From a checkpoint of a small sound classifier.
Model: 4.83M parameters, log mel input, arch gmlp, norm rmsnorm, layers 8, width 256.
Data: trained on notes from a synthesiser with random patches, 78125 training examples.
Rows from block 3, named by matrix and row number. Rows with one number belong to one neuron. Each number is 500 + 25 x the weight over its row's rms, rounded and kept within 0 to 999. All counts start at 0. Numbers have three digits each. After the name is the row's rms in percent of the matrix's.
# u: gMLP up (value half) (model.blocks.3.mixer.u.weight, 768x256), inputs 128-255
# v: gMLP up (gate half) (model.blocks.3.mixer.v.weight, 768x256), inputs 128-255
# out: gMLP down (model.blocks.3.mixer.out.weight, 256x768, transposed), outputs 128-255
u.23 051:488500514512548455537510513493499480488512443504546497509474536499477499513540481470521464504520465488505472494482495506475499511466466529504479485570507539473472528481462517568506534518538477553526507505491500533499459492519518526452511512501464462504479488479515493488550479495499515542512499483494546483509497487499504527434497458528542450500461509503490471470530528504501491494517
v.23 044:532510487502488494498529507503498526491471492489565484511468488522478477498491505494525523475517554498474496510527493501452464498497518482489482526512538490473479466502483501505499483470500528504515484518502504504482526501493511535478543523534544498493518499483481482516527524492499500516509503493523525509537489508525518505450468527532543545509464518518490498547481563548513518473506
out.23 047:474485534488514485553502512502515542466506460504527486448478502517546498498529547489557465480510475428519509473491529469507514472471527472510506538502506510522457522494482538499511501537498480468443508494509477495508502523515485492502531489465512501495518515498559489534490549534460576502471481496480492475479473503485494516442499465505457488508506517495539493498533512491468520453521
u.24 058:498502502486499512540507504570487483490501502502539513470507501464453484500484539518551526502498514493521548449482446494515477514541512487497490530557497495491540487469487496514476431523536509500506558486503496505526521454478453501512509538482554466509519491512469494522507493478503516512489508517470526491542489525476486486452474478544497503461503475489509485526517497523513508463521
v.24 047:549504515498524506492499486538502535516525512507552559474484533504509501483480497534525502509491489510524484521460539493532476526517472514528485492510577516523537501472484474537484464461489486493497510476528533531520487519468514496472498522478536526523548522542500516498505499465491499474468484463466521519510465523517556550508503485518528501487499509496500520525498467465475510508518
out.24 053:509494535517507508519517499530501471489488529504449505541528509491461466513492499527533478514511485535497473520507548480523484511473486498511481528527489541462506502529454519557469474494504480474499496508466469506503542468512496471498522505495555492512482495506526482499511536479481525490511498494505466496482468490477467490480483525496477515454492504498495494544510500504522531474528
u.25 080:545492512499489486538509492531509477520499504476524517498466523514539501483457500506520535478494457510508523502515482507455509526516473462533473526536478474477465482476516524547495510507488489495513527432497486545541490480517507514531467520464495474500520527453510466506525512523549543468452513507518457472499476445461509505514506535536513491505513530488496498477562525490451510459490
v.25 078:476486500483509493525480490547542474495509511478511546524488522534494485483472494536512513490501438522511478491514511510495477533475506494506523503511516538531469509491493493511490524486473499511530527481504500484468512559490490551519464493475487475525512520520511493505532519513510518479498457511527503514488547477499465488492498548520470508468498528500482531459449492525509560522511
out.25 083:443530539472545444465496473514567542474492475531490474480495507478480502477476459516489546512445502504555512501525494495514502456529480472528504501507458532527500492521513458519524515564521524488507475520493489479470517498519523498507483523464523501495491483494499520520473479534499473530441475502509523520546573469509520529487503448455552509518525501479521528485478510519522489505538
u.26 080:532491480502509502501503492491483523445502534482547501511505535528497544507505499481498540484515510504521515546495509503497481493434499481458477488458507503543528480499472466489520513501540459526516495478531464466529552516497503501543480527543491521505451466510501547477522569511504492494501487540461480510478539505503499472518515493538474519503522501506499469531492460478480539503525
v.26 085:485495470505479493454458480524528481492525510529491527513497487549478491472475529454481523459511567490557501488546523499519521495480513468488516506518535529534525513520538491537481518450507517506534499502511518529487523530530472462504501519476513436516502516513483487487486531459522504472493539496526516536491554461488528555466473540522491528507515493435494521483501538515496494541502
out.26 080:494514502479496540490535482528498530543544528497523468467505528531497489562524505499487530500548538480479468502475511485525503555524505508507515459484507472471482503479477528480561469490512471509518486527495534543496533516495462509519486511507433503544465532515464452473498448541481474511502545527524467536489479548536464551449536513456498500530494500485489514485462508519518516489501
u.27 116:523524458468517527454496501511450528481552515527527515491498475504459489497491554467465506499515506486494516484489477493524467476468482450476512477507524491517468494499479520490500519481520444493509497481466533509501538518524449459471496516502558475525459482522459470468533503500475476520489487540515503494507516511500505499458516489462491469507498490503533456523516518515488505460480
v.27 121:479504502492509517462492508475489521465508482490504523522511489453484491520486490498481537489470511470521476498488507484466477456483511471464481541513526473511486463462518511522463493486514545491529494473544517510518515539500443511508466478482493531556502472475511468489503513501534484566516502499490517479466502534494477485473452469499520509525495563492498515508480466522486515481491
out.27 124:477507504496491492512480495540477478524479500495568491499462448490495513522461463484457493536466508491520518486522525504501532543478527524495519554509479495525521473524510464492500466461518480490502528525490501475497564506493516491530495497491458495508488481507530543543546490500487477499468538533538489505519473512507498439532499470503512492531519545449488498512515502510519480516503
u.28 125:510505496498516489522513484552507479462479512513483466502496465520497520498482499522521509505504520491453476542510506502496531479483462481449515517480498492502524471517495520507472539481485533493485501523526517499491477488498510522490475495444470493517482531526458503491516474497497506465499469534488511485497440547502524476497482490477543544498503542496503525522475511471518501593437
v.28 138:516491517501505469513510462494506523531505481485510505494498470522477501506489533486475504491497476481505525488485473517512522520535471494525509526514453517471566482526489517497482506508512475507500462528516522572472480461489502509528490469539516505488486508486483532486505501483489518498482542511489521523500488499506521524453456507482486496522491538521511504479549552490549513470505
out.28 135:439492514488485496506502484513486513498470498463471497496519524512525516527501493475505474516467521511527491498476502533505533527443550516496530466482467510546527525514508479442491503473482490492498497462506499499490517519501522471527536494457534497457503485547514514536490481490503483501465485478516488505492476484471543498520463481527493505489537470491476487536472485462471489508542
u.30 073:516485445486504508525504495491481499496499476518522479499572512504503493488477541433455503483482475451524497497491504527512521527491467531463507458501528498460456482488507567505477480521474493521480507523471484504497495481508481497505503523476498525519484482505539510529499500513505528524488533495500524486476469496513521504452474511508519471504462505532511485527474452464476500475499
v.30 066:522496476473491506538492502464520487482512458471514474518495532498501557452490479509477463516495540490470491519559543482524491463479530491467487482478504464472481485484505511500461461525441510528482483489475521504498520517499493501482553491485514497502505520529475492506481504542502519496469525499479544510523460511478473491472500543532519553527493514535509483504506472489514461450504
out.30 068:471502501497512504452516477483489461510532472499499498536519538487495540460482528498527501507563526463513528497496498508563484501486510520460499513489542482484497518512519513489497500452512466528456481490502498494538496505506483492458486495509530498525463466534510505502496522512480514467516457478540520495526513507520551505468474475491496518478502486511548509508522491483498472502494
u.32 140:510513516493478511575507466507510474474522493512511501477461484495461539462516490549495515484464547527513516495484483513528527518463524506500495487515429499482493520486495485529533489480519498474483530498486477523527525472556459474502516499509524489515473506487459527514494478505484524531485497481497532510496548489511471495529531549485499508515495487545512498505502482491512491526455
v.32 136:504510517521524477549491487533476509517492494479492527474469519485502485479531470552532526536552514508503514504521486482497472483482524528483561520519502515489464496543454470559483485508507519496492501516460465506507482491494512499506526486500540477497524539502540479527465508470488530511478489514518558506510512506497492468495530507500505505434521488484531493516473480472509547525528
out.32 130:488503543486524499516472511507474536501491483449501532493515506484561492513522506538540532511485515516478522486467497584494537504477504461535499513494500512536500497494491492510539504487535475550501537532507490478510481511495530500530483534469463538514448517483456479516511495528532463460509543486485501517479497521511457518512519519498488517513523527460493476506514488495534501487459
u.33 079:509449511525490488475558536507482474506499508547526455511471463501539466493507471479481517550515511542495546569498511522460483512516494490511479471485498470539462494468483505502467522467487518459508493494535516526501459491504460488508478481502484520475488541493489492452495509463546496474523495478525484519495484509464487507480505500500529493455509530525502547543506491497560508465460
v.33 077:506509531499489540483556496524462503484475490537496475505543503582480508476518479518521538494462492462498527494493504566511450488487469508508531493497528496476518495509528487553461478471504482468542531556552501530483501518469471473517465515493454482506520496491529478481491463496495473538481506515529500491513513501478473522502506447514449499500486514507524512555517495499518473480492
out.33 078:536483505526504488520493502523524521491505522471518487499466466523523498480517522533489513513526501486494479519494532446515539497492499492530452520508467521544524511506523504491533493530477488493499483508495458514513515495528548535529485505469440516537534506506507540471481438525505481497502508467450517531474484488507498537521443463488507502548524473496510472463451510514544491537542
u.34 127:473480526514504525465508490491518516524501530508538487483535522503512553509459478483508490514505529464501458539503501557573491535496514491512522519478565504501507510509515501506492541511504471506495476502461490514497522527477506520503505536437493502467525526471501497510555514487478481542483455526505538530507487530466510474481521490510517521503521490505489502534502491474473492497521
v.34 140:510517505544474453487496492474518494519513474524492475491474478528485516479506484447499433482548472488469505456480494526525508498485479501518499491555537497500509485472501498476464506519488466508473544517483495487514475500494488547534505533527562526502509548482491482490529531484515522524498501513481488536553527513530517543505479469496500551523522535493520516496511514485461508544538
out.34 139:461545530496506490438475509499495494513548462493520457498506480478524535473441478499488449496527479501470506500510476537464522526519520501507476533548505488513521498477489526487490568504487488489504462525520493482453499500556501536516514521530523522529492484505496505538514504510500514490528513517543536467536485517513487487483505487479465531450509491505545531514543504486507514524483
u.36 079:526516491497461517489536532495523497484487501492553474478519485494461538466489506513545517482477474503515466511490450507514527511517468510513515511459486474509519484516501517432542495447518496474470508485511497481472531474450515494480491547502469480501464488492488489506518499505493466534536499494513490510482550470513512523486542510470431471462480460525541478501501483487475450473516
v.36 081:494514516500500486463493493470472506499479473531537513493503498497485500479479536499547502545492471495454478454451538531514556529499473508510465493503509465536506492530503505509535499482498498429534496493533491536475477500445477481495539487513477518483498448499497484512553544510540536491517485485541529517498520500512492518486516559507511514482538495539567530520500500556512506523494
out.36 072:542469510502465478497504501521504489467514516460505474498514479485532496415516468512505455485518515534492524450500492507494510475476485465499508535541494473494511495481453533483491503520486546479524469505474495517540534519510498465499507489458515503494473481509523482486490526507512542546503539535530504514456503508459499489533480538487503542483512484521505475523489497523499504493517
u.37 129:479519469481481514517473492524477477525531495479528488527484465517475546511508524544511523428485468492425511499476485482501495522479501501514459505509498469489502504497533540521447507484471554467510484454512475493526468498483506495509485516514505503524506497506465443480521489542494500503464498514500500511473525478526539467503519542508519549477480499527460462470509470503474523513537
v.37 130:463522493511508530513484526536528440515544469492579519418472519483525548508533479556513496457481516525468504506496518486498495491467513467533499505500521502484486504463556519528490473510502546473505482492514513517519447459486502501449484507542532464457483523504464461491527503511474513469474484494492481510477486486504518509505532477467508483512497490488543495511502530502489521466531
out.37 120:506468534462475477559529491521553485516536478530492488495515531515495493502506470507475487505481518494487491492481507517469478499541563490515453467507535506493520546492547436535503498525487522505526485509498481487517506480474474513484472509529469500474506489479523506474506524515504552486468507514494492453509502443525542489539474502523509511461455480531482495480525522504474490495481
u.38 105:472479532494475510509458525500534437498482457487460527490472447503451526519520498528508474482511514495531502498479514512507486486537510508516509479543550496508487530478493514533508510536481474535465468476498483515558473498515480458472497496486456457465526528484519520453480503469523483525510521512484484527469512520484519460543493518501493482482530457508522481519497494520491545531511
v.38 101:507493520478509488536506501551477526480513488521490536505519537455515495510512479503510552493506521490469503488480498510484494536488483532536504483550486517496540501493463541481513538486485518492498469471496536514444481523515501497514467499529508528509523498483481500461520540466502507462497533490506508528502502480547525420516538482498511520497505492519498482505489464528500539508453
out.38 093:460504524507513499481501501503500463493509504500530481513501553501501529498523563507524484503477482507500525459458472507491508517573530507509518483533546499466517542573511488533480525513501484513520508494484477472506498532485473507476477496497488476484518496455476541478517510471478524501477492541480482495534497500501523490513546519494488530507510495506528539505495449529506525520498
u.39 120:468495470488491498499515518509440465553505463534498515469544509487548437457537525484497504472508528527519488491499510486522529490436521509479506505461471469474514519487504508495477485508487479464470531475501465509475500477442506553491507526477499501502474508515508491519452484481499484500501533518504495496479503478494479503565514521492505487494512509538430464466511493483558477467495
v.39 121:504469494492511487509514502505503491515518487514544502515475510464527481505499472510481564447522511510519507497516501543492513528506528488499509539555498459529468511521547468569509476497503491499545469509517504476532510459501505489517475469495489453544520509529521514550527511499507555508444489473497533477498480501495492515459476527512491491439486527501471538526496502524476498474497
out.39 115:469448452489475483489524504526503532489502476498527479462474535507572443517516482503526520475496531504506538503500505545465492484436532490514509504539457529516508502543500482467513462492493503470540552536466516472511483518502517511494526505505501504534477492497493476464484496528480477501440502535494506505481474478499488515521499472549491459517530512514522494524511467538472481481466
u.41 102:543497532509479516486513498490552454527504461514496520501510512477530462503485515462482504505548459519454517489506463519493517458517475474510525490496492490454465529503494511556498488520494539458540520496482520507511526478429514544526491467502494527482465521470462544497513477545508490468467495528507541509492530472472461496478526499497513535538504484507527521502512484490514505514504
v.41 103:518514515474491495500480474504540522505500453505523527519556508504509507498490506501492502517485532460470482458494490524525525532482474518524501480510492513535468511524481469547498538509522515493501504509503523469477534505489543543522521496486498537499526518483500473485452514527523516460471501473493568513486541536457476471504505520548513493509532452480489522531531516477526489540512
out.41 100:534513493500456499521509541486519539506493489531501477495513515503561511500536531460524483501524566507514504518511487512502544509503510524565500529508490451514544472527442510497470524464483520505511538510445516474469506500476503522498480540515499545487510501528527525512507462451535511501530505506493492468527488562485458520511487509474568510513513530545460491554496502468470510491485
u.42 096:485472519529496482493531537502529443523531551537510473528525491542485512485513495471484558517464526472521478526540491505522539531506503479498530533439512471474493480499505542496471515534517526512565464495524465506506505520485467483494481451506502522519495507509495462492503503487503505502488501478516473488521498491518542502489465539538455456514513494511488453523499502483468490502493
v.42 097:476495478461481496490494511507458513476481447531500514487479533501495494514459466507506520525482520497538529471508498493501506486513535506464515526489505525479467483521499533522532487490508481493497483544488523515505472472535489490519475520502485520476535487502528544509501504539564517508473498567447499516510518505523512508508473528546489498524499511491475498488501475531466510489513
out.42 106:482495476511468523508509484539477497511527463530517460516500546503489502483502466470521494506468512474484524483518496492501489494509491525467534504526499494475530484475476519478500544487483525474518470562549540522479489494504445492491458474478511496478508500458512503499492486499481512479494498478521481503492509508480494484506486471495452526517495480517488496449504541545537491477492
u.43 121:490467525456444483445476489501508529515500518502484512508522501519542504508562547521518530508474461485517496543489487500517519486511522503523475483500472526514505532471539533467508527512467465479482517496519488535478486502502533483509495467484529520531502520509504487486542484510493492518481498530480491550500449461502484491512494496526464496510499527520470436494528476467474546495460
v.43 124:508493475502479503502496498540513484522471513502543527556523485530567492480511511537503477466478503469500519536512504507537488479475504509504469488515477525515527523463458509514511542486497487519528523511522519495500524481465525500476426482531472487532498509518465508498554462497507554495486497500498503465547520510474488523529520454494470528503477486523503501473493489482484541496469
out.43 117:516502503509484479510506498530513537524530497449519528493475527520511481461506516503463502457548443498525509520477520461506516472463541520485480518523484507503469517483523463500510474478488513507511492499529498539543518481507510475513490508490490482460502524513498534498494489493483546455455494469476470493465469502503519503502506484492510508530498529480554478490526513488499473500449
u.44 111:484510525467522514529488485518483527476458504500450524487515487483507522531486474500511514478477514485490490508467559491470512504537544487523454511491487496504478537523453480510490477521468486467487533530500527502501517519490507458504522540525493515471513456450490494519470508539492468522500498529519538557517492490515468491553473447487541506496523460520508519520475484514503453515510
v.44 114:515499521553491488550451517527477472487474501529514496490507504471492492533505520485528520507474508530500571515489532518520557514518473492548501481501500454520457511508464496479511468509525518498518485523503488442521518526519496460480461528537489503554502476515516493470499526515461520513501505504462514515490517502487501520533509518518514525484538512537514523537498493499515497524473
out.44 111:512495476526524495452502489495462454514463542505458509507494530507470495545543475460508473521534488489534480524472527494472536505558494481556526515493501485554514512534491523503489473496563517480513492490503511469495468483482499494533509503538487504457482453503556538475511451522515533478538561486490488494507574469521528530523463502454459478501535512473461530493492551509514494484478
u.45 114:507515501509517488506506456499502520455494497505505479504445487553508554482538472503500499481518536523544500502506504504502517520510554513518515494449500541483505506491481493531546496500542497493535484505461489513523507493548494519503540489467467538501466478463473495516548480534466507514499493519544520484518504488572523459516491523489518530485473512516440477502493501544491494541474
v.45 114:480478485519531463554540484473495504512513507471505505473507523511513502465480531498515556517472527559501464501494485482514520513472535506475490491541524531511521525502489506537465498468499487509505482499466518519501490528499482519491514507502485469475498496467472522514477505505454495458496523471556539504479499509472498475521483504513523521475497491500511491490495455507424474497497
out.45 106:482516550515494490504514474502539513461480519523451553521511522482497538464475493513493551502531513490466491488519486531540486501513494508497535509543482495541514486512519508459486466533487487502521524516527514486529509534475474579517526480451488510520538512518498429542509476458463485475482503530485505491482549469501480533499520523496498505503515525491534538474500547464567504510482
u.46 093:504518550493472484492485497496507501474464512507504465514464469480479464482541473528507478501483506527523480486503509491516515483454487540528516459543495506478464490505524509498528500508508507499500525516519467539520476499483545487503485534461536531421528477534508491487475449533507530518462498533556532504548479473493509491526458547458510492500486528487533511535495430453494500529503
v.46 098:474475532529525469476480482531554508507555507486483544485478497499520514481508518504492509510493508474517510515536535529493508434477458553479512486523500463529503522510535528500519520461478492540488525530507485534471520491520579490525508526527485548539535472504463529490464489500502525472499503497514481489506491476550516475481486491490485500501478463475501476539486444518469478503530
out.46 096:533482491533525513524497506480491498527476491526499512495472451532507458485504464524473532501503510535495521472468509470483545493518492531495499522492443492498470566510498484471450546509525488503491525461490483518468458509477540499496491483538503490510525515461464547491471556484534469462505490469486511462454504545525455566474488469496506457516493496497477476550462539510535496489475
u.47 107:513491507498476514510499529511509539472516518487497452433478497511503503525480494491497524478521575471493555497505484504501511523513501522488486529533533480474499469523479461497453540508516517528525489475468468509468480475459459489514486532472516511491521540476468460559485496487504486495466481499502516476484496520485504476531519509533473491482472488470534508493535503486517535506487
v.47 104:446534516508465488530497492497547530455479458497535525489506477511499547516476507484513512495507557463495525490488501518468523519491460524486511539501550516504506477537505496528447465517513457531504480471518486547469534504504505453527505505487506479490478522488518492509474508498504503476516521484513534495542481494475502466534484527493486518498484486471523511485498508476518468481462
out.47 103:490528489504525494490543491513493485478530502495491500464487500503508472499540522492525492501536493508520483498539495497493474540476524485456524505482502526496545493461501476568522492494550457531485485477463486496478491522486509494499527494505544513500477439510489470470539550481466480473516495510476535469514484462504474500497480484561545484481470477462502474461504524498525480501500
u.48 094:478488503472466473558465490482450495523537513538516471489486526493540522514493479465494502497506497520479550503480528479491506516465532486473522486575502456505506524503468508520489472522479502515492476491507484502520508550485485536506501490494491559544497503507515496488524531531525506505496486511519524480561538536483523461426493511490521502558523482495515521504511481487514484495522
v.48 091:482501496446494506431465513527532491445523515470500484502485482454482515536498472510482500496474459524508478507514497504496503454527497493459506477493553527483469531495478505470536524506532470525526511517487507516520474528519532491490492512489493492509449488537499462475506456467485505537536537497491476505513498519508508471494515501485510495457531538574517466488514501512518535465478
out.48 094:466523540508491499544491469499492526508466452517489448529509503553516490465501465470484472519520493506459503528487510528517480456508478436529478490485511499459532539456500476480515480533507498525546519559496508467501518471507494491497501505510501536521510500465530480498559482565510494495520515523539512498523491478502524502512508466510555484491546504497505527532497555471504499518507
u.49 125:553496501489495481511496483470533509535490517543507503531508507533497488477484474479483537473531507544479512513495463474472532482489443520480482487474518501493487503511495477518495521526504474501505523540484502510506519536519518498520518477458494469474498471487471484515493504570519491505495516543525515491488485489480489515515548602523509536499500500504500494485493521489508468525533
v.49 129:509490501481487538492573505473469532520499524533529494539563499522526486445476481484462519534510523518493464507501498462450487481513529513516469486510513479472468526467467473530531494487515501505519501495499525513489515522515508529470507498502480528521550457509489531500477478531501519458491502475493515524496477495482468530519528554515460533502498475491501518462521493515482508495519
out.49 126:497464534535491554475507519496458522498501493495511520522461512497496514537503483516514481530493489499517478546493458507543475470522488486530481450458451493466510488526518512502509532491491499511542514501492460490486535514499533498465464527497499483496508503491503467552483505496490502538497484482568523502558518521498502491505450484498467498487524517495521555464519523528523458509522
u.50 078:534527501505526532482492525477494532464459469489499505510509486481482483522473508462487524513481507488504483500487543490496534488533452552469471479500510472542517533513525505479491532527474554546498512542490525511483508478476445508499513486516490495515492491467484480537477500509489484504532507524484489573520481506543502491496497496484474507525491483487513471505520479545471541502503
v.50 073:535474489488560526489506555443494513551505513493531457500485469473475508513497515519523457505500487527535485514487528469493509488477535500448504495474520486538488485545506543550502451491515514492524481497531487472537495502533496499545508494489475504479504503499524487487488501539448511480518489466519503553503493515500533489498473489510465513438500525469501508505500482511509476506521
out.50 073:438488505569474490499525520496523497511506470511506460504509508484483517494488491511480466506526521531520472480464525505550491519505455488477516528491541482484454506477547494493494500540483503466503489522490496487500474477518494492527510454501508507544523468516528479518458471552531510537501487533499471481493520504471507519479542487528505470477523512502536524483458504479524515545526
u.51 082:492511458489525537526538487459485505458406430479489471500515472505499497519517516553526499483470537489522517450528463521492505514511473475491506468521496501494506512536483525548525515467479499513497490512539536511478493537498507470478534498465503495485493500494496496509491477487483504508508478440497502518482499528514530526500543505516463538485488506481468505505488473527517518464490
v.51 096:496503496504493481511509528507522495530483497578480503527444497527511497497526496459449481524493467512490514496472552494527552511482550484483475497492486525456483478520520482523501500500506506525504513534529492565505510473472482513529512523492524532533433525471493509496514487523487515481516494464509499515545493522481540472482469540564562519490490523498524492478462505497473504554527
out.51 087:538489511475457448501473465509516477470471495477417489543466469491524515500540490528516537493527441521502490501456508461492456497479501502505535537483490499513496476477487516525533501525518533478521462521541500513492518519507471519506527500482508489525467478476516543485525529513495481510489480504469462489483492520473522514499551512492469532517472487501507485504539495485524516420480
u.52 115:501536516522545444521480454496468499512555482494474463489517498513507486509485500510547524489497506463482535526491518485489527522485464497542546529518520473494455520482467513505537472508511497530504448473511516511508462475513466483486493492505492527525503463489482482509471512462500515538531516489455488454492513435508487492527498487489494516544498468530558520499470501507494525465480
v.52 107:521516472486503507525471483536535457494493499492520507480521538509535490454486459502477513506482507496522491471485492520520481513499529522503544498487563507506492537486498492473474515481502470548494484540521509499473455485498484444459505483507499512509491511518526560500488500513467532494512467524478494448516484491538501468495515488510498487482495545459502497505503539500501540498520
out.52 106:507498501454484481538505510498539485468518513487520482448508544472501548501463471504471489488501500476481482503533479500521525527503451497503494526525487498476517489457509476474428478557508502497531486498529538497525496492524510529489509497502500489476541483514516487463516533467476463498527487503496482495489504545431524468529507488505514506544513497539508525500484512471476502512513
u.53 080:521450501504486555454498496522525483542527496533488530528491479530532474466445498545511520474478463510494528542498514493490529493498507484504533507492477518526486495498530462466502501487516508517522521487495562468464523510520509517505510466512503474542485484544528540532536486496481523551560504476504490482505490472513520504486490520486524467523502482525447500472505519501480560477503
v.53 072:530490532509497486470460542495494485488471526455475550456526499503501496511525521480561526479474519498485532496511506507469464504500490507489479469480502489456515521473486488548470486505503488495488498489541498514498494569543487488473519465524482498479554481494505519542468529503535490519525505500508443479531502503518501514476519492543487509479531473467496528463490480547493465525459
out.53 072:540532538525480541485490482510506518494496484528520490506496500508491500500498492540507509507518498459461529556573513520481450495464495516479534518516472467500491489444501504464503507470504492530468487519511481458435493510538513506500544475496518462539509472502488503504494461481530513497494536499493492505548490498525507449497509475477512502529515506502441490466511478490504509498506
u.54 102:465526529480511500517473493521461468466525527494449533491517522484477523527492465509461522511494508488501513485498499511470509459498486489493498514502528532512480535518568446464514511482488473472507520505491449494492491461490474492503498440499503505467484507547486529515541467520469486504485531535481540494514516487510506498536515477488477526503505481464481482520477447538473511485500
v.54 103:475465547495515490500524471490503487477504523476468517463494487483492491507479522503499484515498528494488496499479478475512498497450487446452514498496519470484499547511541528502516450507496486479508486503551493510532501519492468486519510533499508497499497454527493527541530474493479520506448499483504529552458490518519514472455502458482522481462515525511502457499515509493526527498444
out.54 101:505527509473526504460485547490518452552477494544495493465482530458500495490449545487574461510511527489463546453523458494529533473490501541565490521525479454497503526523509497520531517475487476467505472492537482509492495490489498514493545494500499486455478510478481500534497517532527557472464498545514476491509527541532471468536531484497508510459522506518509493488480473514492557512506
u.55 098:519495491480519510550495461492492512488472497519502473527486480501497515493496534461510521484488503493482528473477495525528472519489489469477494504490498513540556511491476468507503498452503468527506502497509537507440490561473472488534485483521516513495499541506455474471471498483475495474456469484483482493500543533518473452497505486487512471503539495507491492471494494522490485487487
v.55 105:532462464469509486485507452507514529516524488527471515480475526488487498483494479539539519487470497509512551543495476463509538532478497533483536515501538501466469525478494467495537511463495511506497518476519499484507523509517515553481513480445530545540536503517499499552473505475536474530454493532512505468524474516470480515541509440496513493477513507507494475482539518458476499504524
out.55 097:485504476514541505457494506515500492509480513464481495486440522506479494517519512510559484474554517536470526497462502536515518502504470510529476477487495543479539486486484471513519488533493472502570492472503512550475517509466500554533523524503488505466511490515471513469487457531483513495480527475482512476524474510490483502474465495499514491495468493544488499477527500451533501515476
u.56 096:522516493540521509519492479518492491481500504534509454480501473495512488463535546479496518520484495499470553521517478542502517467506501536550485501467525465496486505510477481465536463503489482536519530482497542518494512513462510512517472512521540488480542480475491516505461514477482525468521504530479490519511527486492501553467472455532516515492443495503479474494551496518474508529481
v.56 097:542489513497512491535518467476535499509497535481553522538557548486491488507510538493514469520497460524470469528514520492487489532488513508536478495491516502512448511514531504484554534507482495499522497502536506512471496541509484523444473503465517558463503536505507501514486506502486525521515520497499490508476515506495500524542561520515525477495465524503506493461481509488500479518476
out.56 096:482523526510486532476491495509485434482520512511547449525509529464480480511496510455525540509516481503490459497459520442489538500501555529502466491520504523488470464486510481469498472492491477483503505512487552472474492503540510539520502520503533452502498479532536507528466511467506508546514460506446484500531488509517489517512520502496493514483521491480479514547493536497485511491493
u.57 112:498511517523515489525465521517483448523510476482522533448477527537502521497542466516479541521489510511497505518508530497547517483509531490550490512493496479526479489531507505492485486493435497498489450496493486499496474534493488525524469463509505487498495542482466502474535495514510502500488553503516548503454482490539512499540464513467455476520502465504515501501478514539470514476486
v.57 113:533543518524515523483499500518505489495531468525482480488497557525480470479516496492454507507503544494527528540524451478538476512507467508512529488494482519528494458523470494522522502558488499451522470510470507520511500541430482523496500472523481505482486533517480510511499526511470492500494546514565517487513469508520475474497524511497524470535489483500529502503520497517459476483541
out.57 116:508479526494512488510513512529474533476500518550492481470540456469530498487493493465495466487486509512493483502493495489551476514488483480498456489521501480545529512515489488480532512475462495439494554472499514506469489466521542506531543491479493460514503477489504491491526504521551486473496480546494482590523525506480489550516510520475547522479528525525489460517497447492553489521485
u.58 090:466533544486519531508491505491511548499489535472505503491488551547481498487563494524512507493487487484519507486495485497503497492501519497500481514462463462484506516538469510466521501468520512557448498548458447515516525489482504484491511483493509514472495496507520503484537442515498499541509525531457511498470462471518498460530462470510490507486570478487520487484485468484474519468522
v.58 082:527509472491532495581514519533511459492549494502525482495508483533531479517490515478510543502509466502496518463518531523539495491478479475539500496452481506461506485546459502507496489499472520523494507497557495475466555492476489468523534515484505486472510486515469514473486477522484532518538490465481530491458507476524472467488543499519466499524527525537522548490489493489510513485521
out.58 083:513501545513471483476530475520487495479534479491489494514456460547502492495489536474475525464485457476505503487488489518526508483507550490480484481476495481554496474462521523477500534486572509473545524471520493493517499534478498517512471524474509500505496499480486526491533470498493491520482515524489538441504458505474496474498488481482439529513486494460459506497450455514480528526485
u.59 114:497514464558479544549507492528488477493525523526490521474484503516476487507478492518529459506504504496530525497477496517520478508522498519480531490516540515547502507466430496515494501470515507534481475512501471522534530474477549471497502465471519580517507532486466521495553525505476495492478480541525479489557480562518489518527503463470469480483517502489525487473504509509499499508470
v.59 138:523491478490480505555495512517521498524497461488482496478512486543459488542519500534497492532490468513534466525493440517530519485452510469518494500521507533463490524492461520525517523480553497468514501521534511480479532511524522494504461511461535518490507505502531484461531554512531512518521512503530497505479495481487466487517511532514501555499491529461476467524503492510465507498536
out.59 138:495466515530490527488503523546502496511455488511479516480457541495468482512480495480503470513489501515519504484527494497482531465501510486488533475498500532494484493518482483490483537537537475476524490546479494509476469509525535490521508543453523489488480522523485502469517525550477482499486524447530465490463493510447485526478521548462499529448497505501492514558467510543465512501544
u.60 147:541521531504491482519523560495523479541486529458522526493515440493465462473520495490505509480462477493502472430508548534517483489477480482539505485570514469458506490512522501479504512495483481509467518499509476502517471525497491483484468519514494499484517474487474537521529506506515483503480459511500471474511475513483479522507432497482469504530502504499515527510477487453531527475515
v.60 131:547487479463488503516551510519487501512489484473515483510491499518457465484483509543491516493518490441524524499510508497507512536508527445542498455517464459496504535482519484477475529510494477500480502474543508533475503521460465488499500508535497478502517471487489511527568530510509500488509518519512436482481476446540530497466466498511522528491485507466509519476432501478520516488469
out.60 141:490501491481513492552512465483502521503534499475481481506528478492497539513536508536508488519517497440500512519502538499547536488456497473518486478490546536481487512481519452521484493531529478536486550497490461513534480495496536475500497508493516506470520521477434512532501484532526510457501526488521566494535505511479442527533506521525524511488487515461535486504544507482493514535454
u.61 106:454483480529513536498491546497523483532482481509515480512504517515516527489492549490538484509443509487503518523535524518522501498539479481467502503495531482494449497496477521496453485502497495521491566541466493493493498497480501441496500512466541494536494523482506551552496487506459532509474517488490508480510523493476512499509490488525496525478449454518500515477542503545505493469482
v.61 125:502527508480507516509507536514504487525513511492479550537524498472502462489531562558525500499491511536484542520498445521477501496515524547517501518536525473523527483517487569478539510540548535425499463508547502515501485509521528495515505532506542493482520503502498544473471504506460484481509516480520479506503505518523501483508507510509493524490476553521507468477465513518509480502530
out.61 123:517529504471530492506505532525521506522536520539461497507489503476492441476461512539503504494497497515470481507539499511502500516508529520508473508439516457499522500505526521478515505547526515507530533485488523502521451494500499472510460506442482510534560475481484493554503497483514480443520509498517502472498495527515513503490470496538510475481519498500468505511490472543504479507497